Weights of a small image captioner: trained on pictures of board games with random positions, seen at a slant.
Rows from block 2 of the text decoder of a small image captioner, named by matrix and row number. Rows with one number belong to one neuron. Each number is 50 + 15 x the weight over its row's rms, rounded and kept within 0 to 99. All counts start at 0. After the name is the row's rms in percent of the matrix's.
Before each neuron's rows are labels from the 100 texts, of 14976, where the neuron reaches its largest size: "tokens" is the input token at the peak. Only what is clearly more common there than usual is listed. The data: pictures of board games with random positions, seen at a slant. In brackets: how many of the 100, against the usual share in percent.
# gate: MLP gate (decoder.blocks.2.mlp.gate.weight, 336x128), inputs 64-127
# fc1: MLP up (decoder.blocks.2.mlp.fc1.weight, 336x128), inputs 64-127
# fc2: MLP down (decoder.blocks.2.mlp.fc2.weight, 128x336, transposed), outputs 64-127

tokens: "an" (90 vs 1.1); "7" (10 vs 1.8)
gate.114 030:37 44 61 45 53 41 37 54 49 50 42 33 25 40 54 61 66 49 32 60 69 51 40 50 51 38 67 66 44 76 36 43 38 61 24 53 66 50 30 62 50 21 60 42 63 45 73 54 58 40 38 45 56 65 42 67 48 46 73 55 73 56 68 16
fc1.114 029:58 56 57 28 59 28 39 44 83 73 41 68 32 52 71 85 65 44 47 42 25 60 64 53 42 60 63 46 37 88 36 58 49 66 53 59 60 60 69 64 40 23 42 40 35 83 61 53 60 38 35 27 80 69 44 63 54 48 67 43 62 58 72 55
fc2.114 028:70 27 45 67 15 57 57 67 55 57 38 48 44 03 67 32 64 37 48 59 62 46 95 60 70 55 37 51 65 52 38 63 42 41 41 58 74 52 89 41 47 51 42 49 64 41 58 56 45 82 28 49 45 54 44 30 56 67 56 56 50 72 56 54

tokens: "an" (100 vs 1.1)
gate.183 032:56 36 41 46 47 62 40 74 72 50 39 39 51 48 56 54 63 45 72 58 56 19 64 53 40 44 69 41 33 27 46 53 59 57 34 71 46 63 62 58 33 30 47 52 38 60 58 49 54 45 47 54 47 38 42 45 70 28 74 75 59 40 66 25
fc1.183 038:66 63 38 60 51 63 58 42 44 66 62 40 27 28 28 31 48 45 62 48 44 44 48 44 50 34 25 75 68 43 78 42 44 28 46 60 40 46 37 26 44 76 42 59 79 45 32 60 38 81 65 55 73 63 59 56 41 53 40 22 39 64 57 77
fc2.183 029:19 29 77 49 71 44 64 39 31 47 39 34 59 54 48 65 58 48 37 32 55 28 12 69 49 67 37 37 64 67 53 69 61 40 36 51 16 67 62 40 36 68 43 43 31 34 41 39 58 47 50 37 62 39 25 39 52 51 56 00 42 53 59 36

tokens: "draughts" (68 vs 1.1); "rack" (32 vs 1.1)
gate.289 149:38 45 52 69 37 37 55 46 82 40 51 61 50 57 29 55 29 62 32 62 20 40 47 26 61 24 31 55 20 57 47 30 37 59 46 51 46 27 64 50 63 64 50 76 51 71 48 17 59 54 61 54 44 51 35 52 47 75 31 44 52 35 62 66
fc1.289 144:57 52 77 41 60 46 11 65 54 39 52 64 29 65 54 57 36 49 37 35 27 24 47 74 46 55 19 40 40 38 59 25 56 40 69 43 50 20 54 65 50 37 21 69 38 57 50 87 36 32 45 38 48 53 61 29 43 51 47 71 62 98 46 37
fc2.289 141:55 14 58 75 32 48 36 82 61 26 65 39 50 41 54 60 68 40 47 46 59 44 53 47 38 56 47 54 74 50 56 77 49 51 64 46 35 41 65 17 26 56 51 42 40 53 46 42 36 58 57 35 45 52 70 42 22 53 42 42 41 53 54 50

tokens: "rack" (58 vs 1.1); "4" (11 vs 2.2); "upright" (10 vs 1.1); "an" (10 vs 1.1)
gate.148 014:54 30 40 17 63 34 56 27 54 49 46 43 22 56 33 28 67 43 56 39 73 55 63 37 39 39 64 38 42 60 60 41 58 31 47 50 60 49 49 47 54 62 72 77 35 56 43 40 41 47 51 33 50 59 55 85 39 64 85 57 43 57 57 34
fc1.148 012:55 80 53 85 25 67 46 80 32 50 48 58 50 45 58 69 42 41 88 63 39 33 37 50 50 50 44 51 57 54 55 48 47 62 48 52 32 47 47 28 42 28 25 40 50 36 45 79 70 33 45 56 55 35 39 18 51 42 41 33 59 33 31 80
fc2.148 013:60 57 49 48 60 59 65 36 31 31 48 50 29 77 57 49 42 37 55 51 41 37 83 21 40 64 43 46 66 68 42 65 63 00 33 58 24 58 57 59 48 42 44 53 36 46 68 55 52 47 48 47 85 51 50 81 19 61 64 29 31 58 36 33

tokens: ":" (94 vs 6.4)
gate.9 147:61 62 51 68 53 60 40 54 32 64 48 45 48 50 56 47 53 57 38 82 43 47 48 82 44 58 38 58 56 53 47 55 26 42 51 71 63 63 54 56 30 43 42 27 57 42 49 57 39 40 60 49 58 34 53 59 65 38 31 22 64 43 56 66
fc1.9 139:45 41 34 16 67 69 50 55 46 43 33 64 53 35 53 07 33 69 42 35 34 48 68 35 46 47 69 34 52 28 40 57 61 50 41 52 49 49 18 39 54 50 74 49 41 49 35 41 59 69 43 44 51 83 73 66 26 43 52 47 39 99 62 21
fc2.9 150:54 48 38 46 44 45 62 42 44 34 48 88 38 64 54 51 44 56 50 71 22 65 52 58 70 80 28 64 81 58 34 54 48 51 42 49 61 60 27 48 41 38 84 45 46 32 77 50 64 22 59 63 31 31 47 25 45 61 38 21 47 59 47 49

tokens: "discs" (100 vs 2.1)
gate.267 133:60 65 79 49 60 37 55 57 54 52 25 56 76 60 57 57 48 61 49 53 76 54 57 31 56 53 31 30 57 35 38 60 65 46 49 30 42 64 51 27 63 38 53 45 58 34 66 63 48 40 22 60 42 56 41 56 59 28 42 63 48 51 69 53
fc1.267 124:45 46 37 29 39 55 60 36 54 58 27 36 31 23 40 54 41 47 42 86 47 65 56 39 58 34 71 98 08 57 56 53 45 43 73 50 59 46 18 42 50 45 61 53 56 43 29 55 61 42 56 47 52 48 49 44 33 52 54 48 35 58 37 23
fc2.267 134:64 39 28 54 48 45 36 19 58 46 73 24 70 45 43 54 51 43 45 71 59 55 25 39 52 46 85 46 37 57 52 43 45 65 53 49 10 50 55 62 53 58 40 62 56 47 59 51 55 52 53 39 56 39 41 43 48 72 75 34 50 67 53 60

tokens: "discs" (100 vs 2.1)
gate.144 132:69 50 81 57 38 27 56 85 63 78 45 32 60 78 59 39 82 38 62 71 59 55 72 37 47 63 26 46 59 45 41 59 53 57 58 34 68 61 64 49 56 52 40 44 56 49 55 48 45 51 38 39 50 70 55 58 76 27 54 68 58 53 50 59
fc1.144 108:47 34 80 50 41 54 62 86 54 35 48 68 54 73 59 63 71 47 59 53 47 48 62 33 46 32 14 52 59 47 39 54 98 69 61 36 61 61 40 51 17 36 57 19 73 52 59 34 57 53 07 48 42 49 52 52 61 39 30 35 61 62 58 55
fc2.144 122:58 69 57 42 72 51 48 56 54 43 28 55 70 59 69 75 51 54 50 49 51 68 51 57 35 49 56 49 74 65 58 46 60 45 57 37 43 32 81 33 65 63 57 46 57 49 36 47 22 61 49 59 56 82 41 41 50 47 27 73 48 45 58 78

tokens: "rack" (100 vs 1.1)
gate.326 030:64 24 43 46 34 32 42 45 79 63 48 34 16 84 40 73 86 32 59 52 65 60 20 62 67 30 33 60 55 72 56 52 45 65 47 56 33 73 43 58 63 67 40 48 64 43 45 40 88 63 50 50 53 59 66 57 23 42 57 25 70 26 52 43
fc1.326 027:43 68 38 49 30 36 11 27 89 84 53 72 57 55 38 49 40 44 59 41 38 80 19 54 73 50 40 38 51 63 59 55 46 38 50 60 61 67 49 42 50 50 39 42 39 74 69 56 29 52 52 37 58 57 62 62 43 41 43 61 45 44 58 64
fc2.326 028:50 55 15 49 52 42 66 56 44 45 37 58 43 41 40 38 48 60 64 73 50 60 49 55 58 71 37 30 30 53 51 37 52 64 52 55 17 27 44 36 56 96 44 58 51 46 60 35 35 85 48 59 27 74 53 62 29 33 76 35 85 56 44 49

tokens: "draughts" (99 vs 1.1)
gate.129 137:64 49 41 67 70 42 50 33 74 63 72 51 48 38 29 40 21 42 57 61 63 58 55 53 53 51 37 45 42 74 56 45 46 73 59 61 54 54 69 31 78 99 52 47 60 72 60 21 41 72 62 41 49 54 60 51 32 29 45 77 58 27 59 63
fc1.129 131:35 35 53 53 27 57 45 57 12 38 34 56 45 66 64 65 64 64 46 42 28 40 52 53 48 48 57 50 58 26 44 51 52 28 32 32 51 42 28 75 16 12 41 48 54 37 33 85 58 29 46 43 43 42 29 57 61 66 51 31 51 69 52 41
fc2.129 121:51 46 56 44 17 50 38 62 44 45 36 41 37 76 80 41 53 50 55 36 35 43 62 50 35 33 71 55 49 56 34 64 59 26 38 65 58 50 37 52 50 11 47 61 41 61 51 89 42 52 37 23 51 61 63 45 51 54 48 42 33 33 51 61

tokens: ":" (93 vs 6.4)
gate.141 111:51 33 54 54 42 62 59 37 65 31 45 21 68 45 53 65 39 48 45 34 49 49 48 57 40 47 55 60 22 55 51 66 38 67 58 71 30 54 57 52 23 46 27 38 43 32 53 78 33 60 67 62 42 61 55 24 27 47 43 54 53 28 50 70
fc1.141 121:37 43 62 60 60 59 52 43 43 37 40 41 64 47 45 57 20 45 44 20 51 55 57 56 41 26 41 77 30 58 36 64 57 56 47 78 32 64 57 51 25 51 29 42 40 25 57 78 27 57 49 61 45 59 48 45 16 34 41 72 56 17 50 68
fc2.141 137:76 72 50 32 46 58 36 48 57 67 46 73 41 53 52 52 72 26 44 37 44 26 53 24 50 74 21 48 49 50 53 55 53 46 51 62 59 56 41 51 76 36 62 16 52 49 54 22 87 57 51 23 43 21 73 55 61 41 74 41 48 29 32 37

tokens: "draughts" (62 vs 1.1); "black" (25 vs 3.2); "red" (11 vs 2.1)
gate.199 045:36 45 48 67 41 46 51 31 48 55 46 37 44 45 55 88 46 44 67 31 55 52 42 70 62 79 50 43 37 63 90 81 58 47 32 58 61 37 68 53 43 80 42 43 37 67 81 53 62 64 31 37 54 56 35 57 39 36 37 53 27 25 65 57
fc1.199 048:43 59 19 35 69 48 43 57 21 63 51 73 56 56 68 30 35 56 20 54 31 62 46 39 61 68 60 52 34 39 39 37 51 55 48 48 36 43 49 25 46 27 22 63 47 26 55 39 46 35 59 58 43 60 43 59 66 69 61 44 68 93 59 31
fc2.199 046:35 40 71 45 41 37 52 63 44 49 46 23 44 71 32 61 49 60 44 33 38 81 50 23 66 49 45 51 37 37 43 59 42 71 52 53 57 53 58 64 64 47 47 51 64 67 58 52 50 64 55 53 73 23 55 69 26 72 44 26 23 41 38 31

tokens: "9" (47 vs 0.6); "10" (30 vs 0.5); "2" (18 vs 1.4)
gate.70 024:71 55 97 50 46 33 40 57 56 50 51 52 43 57 49 39 53 44 53 50 38 72 46 45 54 47 29 39 61 25 63 52 30 44 78 40 55 52 57 83 49 41 45 37 75 80 59 52 53 71 21 89 81 53 19 49 44 24 52 51 47 29 55 56
fc1.70 026:59 49 93 54 60 46 38 45 26 35 74 63 42 84 65 43 36 49 56 62 33 77 46 58 47 33 44 41 29 57 66 40 60 47 81 57 45 65 50 49 31 66 60 41 39 56 34 30 62 74 32 68 52 32 47 40 59 47 41 59 61 46 54 49
fc2.70 020:70 40 49 35 58 33 42 69 58 33 33 67 61 67 52 38 30 51 41 36 13 55 67 23 57 72 64 48 56 55 49 61 31 27 57 39 56 41 52 71 67 54 51 37 48 63 81 39 39 52 48 64 35 36 68 40 62 43 53 69 29 80 67 49

tokens: ":" (89 vs 6.4); "on" (9 vs 2.2)
gate.61 114:60 63 73 46 65 22 22 53 53 45 60 64 60 56 26 55 67 34 09 77 33 19 28 62 57 65 34 59 70 45 39 32 72 45 71 51 55 68 46 60 63 34 44 66 55 79 32 38 53 59 46 56 36 54 35 50 55 43 29 45 51 69 43 52
fc1.61 143:62 86 50 77 45 38 43 35 19 44 84 80 43 54 36 61 74 33 17 70 36 34 39 69 65 55 58 56 73 49 60 51 58 44 53 75 35 53 44 60 60 50 38 28 53 43 38 41 77 45 41 44 45 73 56 32 44 60 25 34 50 58 62 41
fc2.61 147:65 42 42 56 44 59 74 61 82 48 43 15 56 59 36 61 38 50 41 48 48 52 74 49 68 48 23 28 48 53 53 59 55 36 44 47 40 57 76 51 33 17 52 38 34 55 34 64 32 75 44 56 53 49 55 55 70 00 53 44 67 33 52 58

tokens: "an" (100 vs 1.1)
gate.138 157:63 26 30 45 46 55 55 72 71 51 38 33 61 63 65 66 56 54 50 38 57 43 59 52 54 54 78 40 23 52 43 60 36 44 47 41 70 61 58 53 39 12 42 43 34 72 69 47 42 27 39 51 32 42 45 39 51 51 76 50 49 48 45 36
fc1.138 163:63 36 36 45 44 51 60 68 78 51 48 31 60 54 56 67 62 52 50 39 66 49 69 49 42 43 78 46 17 42 47 56 47 57 46 41 57 56 67 61 47 02 44 35 37 64 62 48 45 35 36 52 38 48 42 54 64 48 81 54 54 39 48 25
fc2.138 196:63 49 64 57 27 57 32 65 61 31 31 60 44 45 53 51 75 49 53 42 68 43 99 48 67 44 52 70 32 49 40 35 53 39 72 57 99 38 65 64 59 53 56 48 53 51 52 52 39 62 40 42 19 69 65 41 67 49 48 87 65 46 44 43

tokens: "discs" (100 vs 2.1)
gate.149 054:19 60 54 65 45 49 71 63 67 23 77 62 39 68 71 43 63 57 53 46 57 68 61 46 69 50 30 31 63 56 50 46 16 48 56 54 68 59 72 55 40 36 53 73 58 40 44 57 35 12 70 32 59 35 43 75 55 49 39 58 33 28 60 53
fc1.149 054:41 88 71 63 55 60 54 75 64 46 68 59 59 68 70 57 70 68 53 47 37 41 66 45 61 47 06 34 50 41 56 53 40 75 40 49 59 42 59 60 48 36 54 52 61 37 74 31 61 30 62 15 57 42 67 24 68 33 30 53 50 35 55 64
fc2.149 052:38 51 40 45 36 66 64 42 59 31 31 66 59 81 56 37 52 55 54 59 70 43 77 42 50 58 45 35 50 45 46 47 34 40 71 43 49 58 58 39 70 26 60 29 48 58 74 44 43 44 67 75 51 61 55 73 40 26 59 74 39 62 76 54

tokens: "an" (100 vs 1.1)
gate.57 063:51 48 53 28 09 29 68 69 73 31 46 41 44 37 65 75 63 51 64 65 58 47 76 58 72 39 60 50 41 55 39 64 32 50 42 53 43 60 65 67 55 30 55 41 41 63 54 42 33 05 45 42 62 56 31 50 57 28 62 65 69 48 51 38
fc1.57 058:68 52 72 62 19 39 51 41 20 47 52 54 49 54 38 47 24 52 66 63 44 66 33 49 46 50 28 62 96 67 52 69 57 38 56 56 38 53 54 31 52 92 67 63 45 40 33 52 67 60 54 34 52 66 57 69 43 51 28 29 47 65 49 65
fc2.57 055:42 54 46 36 58 52 60 43 45 55 45 46 72 33 42 37 39 52 57 58 45 55 11 53 32 63 35 52 66 72 49 28 45 51 22 57 16 49 43 35 43 57 46 45 48 46 37 35 78 33 44 38 99 41 30 50 43 50 48 03 57 61 51 67

tokens: "3" (62 vs 3.5); "6" (14 vs 5.1); "5" (9 vs 4.3)
gate.313 060:44 39 41 55 71 71 54 31 28 57 44 38 15 48 38 72 60 56 57 68 85 79 50 42 59 44 80 49 64 44 46 59 63 40 58 44 28 52 28 53 52 42 51 43 44 45 63 47 40 52 60 51 59 51 57 29 35 25 46 50 46 58 51 58
fc1.313 070:54 62 69 62 20 25 41 63 76 69 55 26 76 66 65 49 45 61 44 38 22 47 49 49 33 47 00 57 47 48 63 53 36 53 38 72 64 51 75 51 58 49 57 53 56 40 43 69 42 54 53 55 52 59 49 52 40 60 62 64 33 42 61 47
fc2.313 065:49 49 58 56 65 55 41 42 67 50 57 67 22 43 52 65 47 32 32 46 37 73 54 56 46 32 74 47 50 60 50 45 30 54 38 22 50 36 54 64 38 51 62 31 46 46 56 48 75 76 57 54 56 70 64 55 48 34 43 69 71 54 32 70

tokens: "3" (57 vs 3.5); "4" (29 vs 2.2)
gate.124 075:24 33 69 51 40 57 42 42 20 84 34 55 41 44 55 55 62 41 27 69 79 52 52 43 53 67 63 57 60 76 36 60 56 67 62 62 47 55 34 48 59 48 43 49 60 58 28 65 26 51 47 55 63 57 74 47 19 84 34 40 52 42 57 55
fc1.124 076:45 36 53 60 31 57 45 26 48 70 26 61 39 43 69 49 40 48 19 50 62 30 47 64 60 68 66 70 59 75 55 41 51 62 49 38 44 76 45 63 73 43 44 65 49 39 60 57 22 62 41 38 53 47 67 49 33 75 48 58 42 43 61 62
fc2.124 072:81 63 32 45 46 56 59 61 51 11 81 21 48 65 75 46 26 49 46 33 48 32 48 37 51 65 44 78 55 43 46 43 41 42 32 52 72 21 51 18 39 41 46 59 67 45 32 53 48 53 56 38 58 51 70 24 54 42 58 55 66 61 34 38

tokens: "discs" (100 vs 2.1)
gate.188 162:52 54 57 54 44 32 66 67 58 50 60 60 67 71 75 42 76 44 55 41 51 54 48 39 28 65 25 12 70 64 35 30 47 54 54 36 46 62 74 48 39 47 45 65 54 31 72 34 57 68 35 34 47 56 38 58 56 34 50 36 43 57 70 83
fc1.188 157:31 52 64 60 44 48 67 56 54 53 56 77 61 62 63 49 58 59 36 71 43 41 61 18 56 58 19 23 58 42 46 33 64 56 46 40 52 57 60 46 67 58 50 57 72 43 78 62 47 48 30 54 59 61 36 85 65 34 51 43 66 52 65 61
fc2.188 174:37 64 49 26 54 43 66 86 43 62 34 64 51 81 42 53 62 46 43 40 42 55 55 49 45 66 41 45 36 54 60 63 43 33 52 56 48 63 58 42 54 38 55 46 56 52 50 50 35 55 51 65 32 64 51 46 64 10 31 62 58 49 50 57

tokens: ":" (85 vs 6.4)
gate.278 109:38 77 58 25 53 64 57 42 45 67 60 64 34 71 37 23 59 30 57 44 45 31 32 37 43 43 69 24 63 26 33 49 65 31 53 38 76 35 52 54 49 76 30 69 54 64 38 55 54 35 42 22 30 31 39 60 57 45 30 57 42 36 56 60
fc1.278 124:40 54 31 63 53 52 47 46 61 38 56 42 72 30 56 68 34 67 44 74 31 59 45 54 52 43 48 77 69 40 52 50 25 58 31 57 09 56 44 66 37 56 57 51 67 45 36 33 55 52 45 57 65 64 56 38 32 60 67 36 57 79 57 25
fc2.278 139:57 68 43 56 48 64 41 61 13 70 42 54 51 96 46 48 75 51 57 43 53 25 52 38 43 73 71 48 62 59 43 48 48 58 54 49 49 60 43 47 46 76 66 51 08 59 60 49 55 62 57 56 62 54 44 37 59 65 41 35 51 40 57 39

tokens: "3" (62 vs 3.5); "black" (38 vs 3.2)
gate.139 027:46 52 67 53 46 36 57 38 30 42 57 66 39 32 55 41 39 36 61 54 78 49 62 71 38 34 55 45 43 44 49 41 57 51 46 71 41 56 82 64 43 68 23 37 38 50 52 35 56 71 27 75 94 45 39 49 59 19 45 53 69 83 49 31
fc1.139 027:53 50 41 36 49 63 46 46 84 69 51 34 61 78 44 42 65 69 47 47 25 34 44 24 61 56 44 51 54 57 58 60 28 69 44 30 32 31 13 35 54 46 70 47 73 46 67 72 48 32 54 59 00 39 52 37 52 52 47 35 40 20 55 68
fc2.139 024:54 48 52 68 56 53 84 35 36 71 45 31 44 88 53 54 56 65 66 33 55 47 71 41 56 43 48 48 34 23 53 64 52 58 52 62 48 59 44 40 37 36 56 60 45 51 69 41 29 56 92 54 21 50 66 26 47 56 41 77 29 63 68 50

tokens: "an" (13 vs 1.1); "white" (9 vs 3.2)
gate.271 057:34 59 62 39 45 33 57 51 50 46 66 47 59 66 66 54 39 27 44 39 41 53 67 71 39 09 54 67 48 83 43 51 25 67 64 36 60 48 57 41 50 48 48 39 33 65 62 52 39 57 51 43 37 70 53 47 63 32 61 70 54 46 71 27
fc1.271 052:80 24 62 29 47 75 61 73 52 39 65 67 42 41 53 32 53 47 65 54 66 47 42 34 41 64 25 29 83 51 51 63 62 64 53 56 22 29 43 70 68 41 45 48 54 45 38 65 37 57 31 37 39 28 51 49 39 71 57 28 37 76 63 77
fc2.271 060:40 75 53 13 61 19 32 41 44 93 43 47 37 48 32 25 29 54 54 77 58 30 33 38 28 39 57 49 53 47 16 34 59 71 67 66 60 31 59 22 45 63 49 67 64 52 39 47 64 41 46 50 66 58 58 44 52 43 51 41 51 74 67 40

tokens: "3" (95 vs 3.5)
gate.150 116:49 52 52 21 59 11 45 41 79 47 55 74 66 37 55 73 69 56 43 52 41 44 35 34 45 44 66 70 30 48 29 40 44 66 46 71 53 55 30 54 44 52 66 46 36 24 47 49 47 65 66 65 75 57 45 59 48 73 57 36 51 39 49 37
fc1.150 128:47 20 73 73 39 71 61 24 24 82 52 37 67 65 32 50 57 38 64 42 65 54 50 53 82 69 45 68 47 50 55 70 49 37 45 18 54 20 64 44 32 51 55 42 64 46 28 53 49 71 51 31 46 29 60 38 37 49 51 46 42 50 50 76
fc2.150 104:59 17 36 53 59 48 46 36 53 32 32 60 52 57 30 28 45 52 59 41 61 54 46 50 58 44 55 53 74 50 53 19 58 38 56 47 55 61 50 53 63 47 56 49 29 43 61 44 61 35 30 49 32 75 16 33 30 69 52 54 54 41 62 50

tokens: "discs" (100 vs 2.1)
gate.259 094:76 50 60 84 61 34 43 59 50 35 63 50 69 61 63 58 57 41 55 43 42 53 24 43 51 54 51 21 72 40 42 41 88 40 36 57 51 71 72 40 52 40 45 53 64 34 65 70 39 74 06 70 51 62 59 37 59 52 42 48 45 11 58 70
fc1.259 096:44 45 65 73 56 53 64 77 52 35 52 48 78 56 48 57 60 65 56 57 59 65 43 51 31 50 04 20 63 43 49 20 78 43 46 29 44 68 66 60 63 41 45 54 48 34 47 44 43 49 42 50 42 36 56 67 76 42 57 75 49 47 74 66
fc2.259 092:52 88 65 54 48 45 61 76 51 67 47 70 29 59 47 51 68 35 55 50 52 49 65 53 56 45 17 55 44 41 62 56 55 50 38 45 65 36 63 49 55 68 54 55 48 45 61 48 16 75 43 60 52 73 40 43 42 26 21 62 64 35 37 53

tokens: "3" (34 vs 3.5); "9" (27 vs 0.6); "12" (18 vs 0.4); "6" (13 vs 5.1)
gate.156 093:66 35 41 68 64 24 66 31 10 53 56 51 43 37 51 48 61 38 51 53 26 40 51 31 56 67 53 43 33 50 44 30 53 44 44 32 71 45 42 78 66 53 23 47 44 52 86 61 62 60 37 68 79 39 46 74 64 66 62 51 44 27 65 43
fc1.156 121:33 35 34 96 57 24 64 66 30 51 56 40 45 41 59 52 52 63 46 30 47 62 79 43 55 16 47 54 51 46 25 45 50 40 38 38 48 60 21 88 58 54 22 70 51 75 62 34 81 54 69 43 70 71 46 29 41 47 45 74 59 49 44 32
fc2.156 106:38 51 46 60 47 51 40 58 49 23 40 28 44 52 12 23 21 70 57 46 63 54 39 40 49 56 80 45 42 41 50 23 55 51 42 61 58 36 47 48 56 58 65 84 40 50 52 50 63 56 63 48 58 68 56 62 73 68 66 56 42 26 53 57

tokens: "rack" (100 vs 1.1)
gate.72 079:51 36 46 12 49 29 48 08 79 57 52 58 58 64 40 36 48 59 68 47 88 53 34 79 45 47 38 41 53 52 43 54 65 10 54 50 44 48 48 45 51 61 56 57 52 70 28 43 46 54 51 28 47 47 68 66 59 47 64 69 51 44 64 61
fc1.72 078:74 56 60 72 77 68 37 54 29 53 67 58 57 56 39 58 37 30 46 69 25 50 61 54 43 32 45 47 58 53 36 37 44 58 52 42 42 51 46 24 31 42 57 57 10 45 80 50 49 62 44 75 60 43 44 57 59 41 50 60 54 92 43 38
fc2.72 065:65 44 44 31 61 46 16 55 46 31 45 58 56 69 55 51 50 53 63 42 75 41 53 41 55 53 53 34 80 43 45 21 60 22 48 45 54 57 43 56 14 38 54 60 33 54 34 52 66 26 40 21 57 53 46 71 46 53 67 47 68 56 28 32

tokens: ":" (65 vs 6.4); "," (35 vs 12.9)
gate.332 158:52 39 58 69 49 50 75 49 57 46 63 40 50 54 76 60 25 23 43 63 43 24 42 56 59 74 55 39 34 67 38 17 48 47 31 50 28 83 40 49 39 53 29 47 64 62 63 48 88 56 47 50 51 58 45 40 69 56 51 41 46 21 49 59
fc1.332 135:42 51 77 46 32 43 59 59 57 60 69 36 33 52 63 01 40 42 75 42 38 17 48 76 56 35 54 38 43 18 68 40 46 33 54 36 77 40 52 49 45 47 42 63 53 57 70 56 62 62 38 59 63 52 34 55 50 34 45 61 39 26 55 51
fc2.332 185:12 49 52 33 47 48 49 43 73 35 18 57 45 73 34 52 94 58 60 48 54 27 43 55 25 56 48 45 29 46 32 62 56 87 46 56 31 36 42 34 50 64 60 65 44 66 73 32 41 67 26 35 30 71 55 57 32 55 56 58 65 53 46 54

tokens: "discs" (75 vs 2.1); "crosses" (25 vs 2.2)
gate.73 053:38 30 66 58 55 39 58 74 57 52 47 66 29 61 64 45 43 39 32 32 61 68 66 67 20 27 17 34 61 77 49 63 31 63 58 43 61 66 48 51 43 80 38 70 22 72 60 44 49 22 42 52 87 55 59 50 67 45 57 35 74 50 63 38
fc1.73 059:43 54 44 36 79 72 31 68 47 59 53 45 72 45 58 45 68 54 58 40 64 46 37 61 57 57 50 28 78 41 46 51 79 34 41 46 25 54 44 39 45 44 44 49 64 31 77 63 39 64 21 48 52 42 69 50 43 43 55 70 23 30 64 53
fc2.73 041:36 51 62 61 53 37 56 67 70 74 51 67 46 52 58 42 28 56 38 55 64 22 39 75 76 48 26 45 53 47 65 39 45 66 43 57 48 32 52 37 62 80 62 66 65 62 44 62 36 39 46 63 77 61 38 40 38 29 39 58 40 60 57 35

tokens: "draughts" (32 vs 1.1); "3" (19 vs 3.5); ":" (18 vs 6.4)
gate.269 134:57 42 51 56 29 51 54 38 51 78 56 62 28 51 75 09 44 50 62 57 37 63 42 75 51 70 40 44 38 80 45 49 50 55 38 38 54 52 58 54 83 44 43 48 30 39 37 46 69 43 49 33 34 39 24 25 54 51 66 33 63 38 57 64
fc1.269 127:38 49 45 61 69 56 41 51 48 37 29 26 66 41 27 84 50 55 19 63 41 30 33 24 52 56 58 41 55 45 52 82 52 49 46 63 34 51 20 39 35 31 78 64 68 52 54 31 29 53 41 47 57 81 53 86 59 40 28 65 46 74 44 39
fc2.269 137:44 20 54 49 35 39 49 58 36 71 75 59 41 46 43 53 35 47 52 54 32 60 63 42 47 60 55 85 42 65 24 83 48 80 53 54 67 67 77 64 64 92 29 32 41 49 47 46 48 32 57 46 37 58 43 47 64 55 55 45 46 41 55 48

tokens: ":" (93 vs 6.4)
gate.89 098:21 35 74 60 62 78 59 60 39 49 36 64 75 58 45 28 37 59 38 64 59 32 39 30 40 64 54 58 45 40 37 62 45 47 46 30 60 54 47 32 53 19 57 53 46 51 65 23 55 63 58 44 54 44 22 23 45 47 81 43 42 44 47 62
fc1.89 107:50 33 46 54 43 77 76 33 48 32 46 64 87 60 78 27 36 61 68 61 91 58 47 86 41 76 49 48 45 45 54 46 55 65 41 57 32 59 36 31 42 35 46 55 40 42 64 45 14 49 71 48 53 40 63 55 22 42 72 37 49 60 63 67
fc2.89 111:32 64 65 50 63 47 48 71 64 39 38 48 58 82 41 44 52 63 67 51 34 48 55 47 64 59 44 54 25 50 55 34 47 27 64 49 45 53 34 53 71 33 56 29 63 58 37 45 66 34 60 53 75 76 36 50 45 49 36 71 35 47 42 55

tokens: "draughts" (100 vs 1.1)
gate.317 165:69 63 55 64 64 44 65 33 98 64 47 59 68 54 38 47 38 41 64 60 50 39 12 52 65 90 39 40 43 49 61 80 50 40 45 68 44 60 64 59 65 59 58 57 56 56 67 23 65 64 30 54 59 54 48 38 26 30 55 60 94 36 58 73
fc1.317 169:61 78 17 62 42 28 44 15 73 35 48 48 43 38 31 51 54 55 54 53 82 57 53 73 55 48 46 53 45 57 71 38 53 58 30 62 46 69 51 31 62 99 49 51 66 33 51 16 58 60 57 49 44 65 47 56 44 47 43 33 48 23 50 62
fc2.317 159:45 45 72 46 49 52 69 43 43 35 54 60 56 66 14 68 42 61 50 57 65 51 33 44 36 55 49 38 22 53 51 48 56 67 46 53 28 51 77 29 71 99 57 51 50 47 50 18 44 73 42 58 55 65 32 50 44 44 69 65 51 53 42 45

tokens: "discs" (100 vs 2.1)
gate.309 026:58 52 57 66 54 50 45 44 49 48 72 47 86 71 64 58 58 60 61 24 68 53 55 49 49 73 32 00 61 38 49 10 87 42 31 59 48 51 61 59 51 64 47 54 58 53 40 45 35 42 35 52 40 73 49 74 48 44 59 75 69 36 71 54
fc1.309 027:67 27 55 27 46 32 45 10 52 61 42 40 44 47 36 43 39 42 55 61 45 46 49 56 75 53 64 63 20 64 98 48 49 51 61 69 50 50 38 46 27 48 46 46 62 73 29 43 62 39 58 51 56 50 42 42 37 61 51 25 50 55 55 31
fc2.309 025:65 42 15 52 63 52 49 52 71 59 43 61 60 37 41 39 35 57 39 73 59 53 72 38 58 70 51 27 39 62 31 37 56 64 72 52 20 51 47 65 40 71 47 61 51 62 57 19 68 62 58 49 29 46 40 36 39 67 56 51 53 67 69 56